config.yaml
bias: "all"
moe: "soft"
expert_mlp_ratio: 0.5
width: 192
residual_init: "none"
lr: 0.011
momentum: 0.9
final_lr_fraction: 0.01
Rows from expert 11 of block 3, named by matrix and row number. Rows with one number belong to one neuron. Each number is 128 + 32 x the weight over its row's rms, rounded and kept within 0 to 255. All counts start at 0. After the name is the row's rms in percent of the matrix's.
# up: expert up (model.blocks.3.mlp.up, 32x96x192), inputs 96-191
# down: expert down (model.blocks.3.mlp.down, 32x192x96, transposed), outputs 96-191
up.65 099 [132 235  83  99 125 215 126 172 146 143 130 109 111 112 111 130 147 150 120 158  90 131 123 105 126 135 129  59 123 147  97 145 167 157 132 115 121 105  79  66 113  75 168 184  77 155 190  94 132 115 165 117  90 147 152 106 129 129 107 147 176 144  86 119 133 168 138 130 135 109  69 139 180 144  63 126 141 140  55  99 155 117  91 129 154 132 148  95 121 160  84  72 143 183 149 113]
down.65 094 [125  78 130 148 117 169 144  69 118  92 129 105 185 158  92 125 115 113 111 151 129 108 127 132 120 116 159 189 140 140 138 146  99  90 194 109 106 118 116 129 137 166 144  92 107 140  15 116 170 216  98 127 142  53 125 163 129 123 156 131  97 102 121 106 113 135 108 152 185 130 129 124  87 125 165 130 166 112 182 151 102 100 146 186 118 115  96 171 130 156 159 184  73 144 138 117]
up.66 116 [ 84 104 133 109 101 182 119 188 179  89 103 199  97 130 181 169 175 123 161 100 153 144 164 146 130 141 164  60 140 129  97 129  72 140 185 123 143 123 144 131 139  93 115 120 176 129 107 119  47 136 172 140 117 135 136 141  92  51 109 117 147 176  91 109 105 127 131 110  76 125 137 153 106 126 157 142  95 141  87  88 136  68 184 181 110 117 133 104  85 120 107  81 132  85 144 139]
down.66 086 [146 173 143 126 128 123 144  85 144 171 125 127 151 135 100 134 110 127  97 214 164 139  64 112 121 115 111 162 185 113 157 102 170 150  70 114 148 127 149 153  52 148 150 154 109 158 165 116 137 112 108  89 154 188  58 161 142 132 128 132  89 111 129  98 149 122 119 156 165 132 155 102 124 168 112 154 121 109 137  93 167 160  66  96 217 140 163 185 129 132 121 201 107 167 182 143]
up.67 094 [162 133 119 155 112 134 125 152 135 136 154 146 161 109 140  75 129  84 137 109  95 113 141 127 119  85  75  35  93 160 138 151 131 147 184 146 157 134  82 151 161 185 164 125 144 139 156 103  74 119 146 130 131 116  72 136 119 111 110  90 180 105 135 137 156 157 156 130 152 139 119 137 143 147 131 117  57 103 128 147 131  69 102 145 186  97 157 130  96 123 160  98 151 187 100 197]
down.67 124 [129 156 181 122 125 120 182 101 125 134 135 128 148 135  74 121 138  95 165 144  63 147 131 105 123  95 208 108 110 130 143 139 160  76 196 189 154 126 122 143  50 117 146 132 135 178 130 134 121 182 130 131 138 168 124 180  92 131 138 128 224 121 149  65 153 146 115 143  87 117 123 127 114  55 136 144 119 162 118 152 131 144 102 142 107  97 151 107 153 119 161 148 151 116  70 137]
up.68 067 [126 114 167 132 138 156 161  88  95 125  82 149  85 167  49  91 102 195 131 113 149 133  83 148 144 107  61 116 168 114 188 152 102 160  65  79 129 102 124 131 158 163  83 120 155 120 119 145 217 112 173  99  79 116 127 162 132 147 111 115 120 151 149 184 108 134 167 164 162 128 117 142 126  99  95 138  96 125 141 142  88 177  67 141 119 140 162 108 127 163 149 139 104 166 109  86]
down.68 078 [131 138 148 104 129 143 192 151 131 126 146 173 192  68  91 135 113 119 166 111 123 139 190 122 130 128 194 107 129 102 132 150 132 142 110 147 125 129 119 161 147  81  74 139 158 117  80 111  89 175 106 137 174  80  85  89 128 123 144 157 104 164 104 112 190 116 114 122  91 129  96 174  94 180 100 145 145 161  98 155 127 109 149  68  84 112 113 127 136  98 121  70 109  97 181 168]
up.69 113 [ 89  82 146  39 149 158 157 176 110 179 131 160 141 121  95 157  96 117 117 163  92 142 171 137 119  60 145  81 140 115 129 123 129  75 139 112 112 115  83 148  55 107  90 188  45 134 120  79 208 105 165 128 136 114 143 108 157 122 107 108 135 175 133 118  76 142 120 105 136 148 148 144 129  86  97  85 139 122 138 140 135 153  98 149  92 105 141  93 124 132 120 103 119 114 119 153]
down.69 100 [145 137 106 122 135 154 125  71 136 127 130 117 137  87 171  76 144 125 146 109 199 125  95 133 133 187  96 115 142 132  91  85 183 124 117 104 111 151 107  79 130 109 133  71 120 148 144 145  89 156 136 132 121 112 197 128 126 133 134 146 154  58 101 128  93 170 125 134  85 106 108 133 119 165 139 132  70 150 147 142 116 124 110 102 135 149  67 214 109 107 132  73 100 137  79 135]
up.70 085 [ 99 128  89 187 141 130  91  98 154 152 118 123 201 132 176 116 153 106 156  75 123  96 164 119 145 201  97 109  94 124  74  69 111  88 189 124  97 157 121 151 111 114  56 251 127 112 119 113 110 119 125 120 157 128 138 134 162  97 151 136 111 134 101 115 105 181 145 122 131 113 154 120 119 122 145 137 129 107 156  96 172 142 147 118 111  74  90 139 122  93 163 113 141 140 142  77]
down.70 097 [150 147  98 143 126 140 157 105  92 126 146 166 119  97 157 165 113 151 155  63 141  89 106 134 131  14 128 140 128 110 114  90 120 103 168 164 129 137 136 102 145 132 138 134 179 124 122 155 119 172 111 128 163 150 104 104 135 121 119 209  78 132  76 146 132 116 107 122 255 130  77 151 113  67 179 145 102 116 153 138 140 112 117 230 106 157 132  53  98 194 110 101 104  70 142 134]
up.71 130 [122  81 100 122 125 131 125 135 130 200  80 130 121 138 159 115 151 117 135 120 124 191 149 157 151 163  98 150 122 120 165 156 214 110 186 153 121 125 121 139 120 157  86 118  81 118 123  89 134  80 111  94 148  59 146 173 147  66 135 136 172 188 136 117  94 107 153 103 122 131 170 107 109  64  76 164 163  85 118 137 139 130  83  90 107 118 159 102  74 139 148  82  27 125 114  81]
down.71 106 [103 144 104 183 130 170 136 130 140 123 138 112 117 127 124 133 123 171 148  85 121  82  64 145 128 111 132 165  79 150  99  65 134 135 108 129 161 122 130 114 105  99 171 136 219 166  98  63 100 186 108 166 122 160 105  85  80 126 121 151 102  87  97  82 184 144 143 127  74 127 118 148 139 176  94 106 126 130 142 147 100 140 134 112 174 155 112 180 132 105 120 137 145 136 150 171]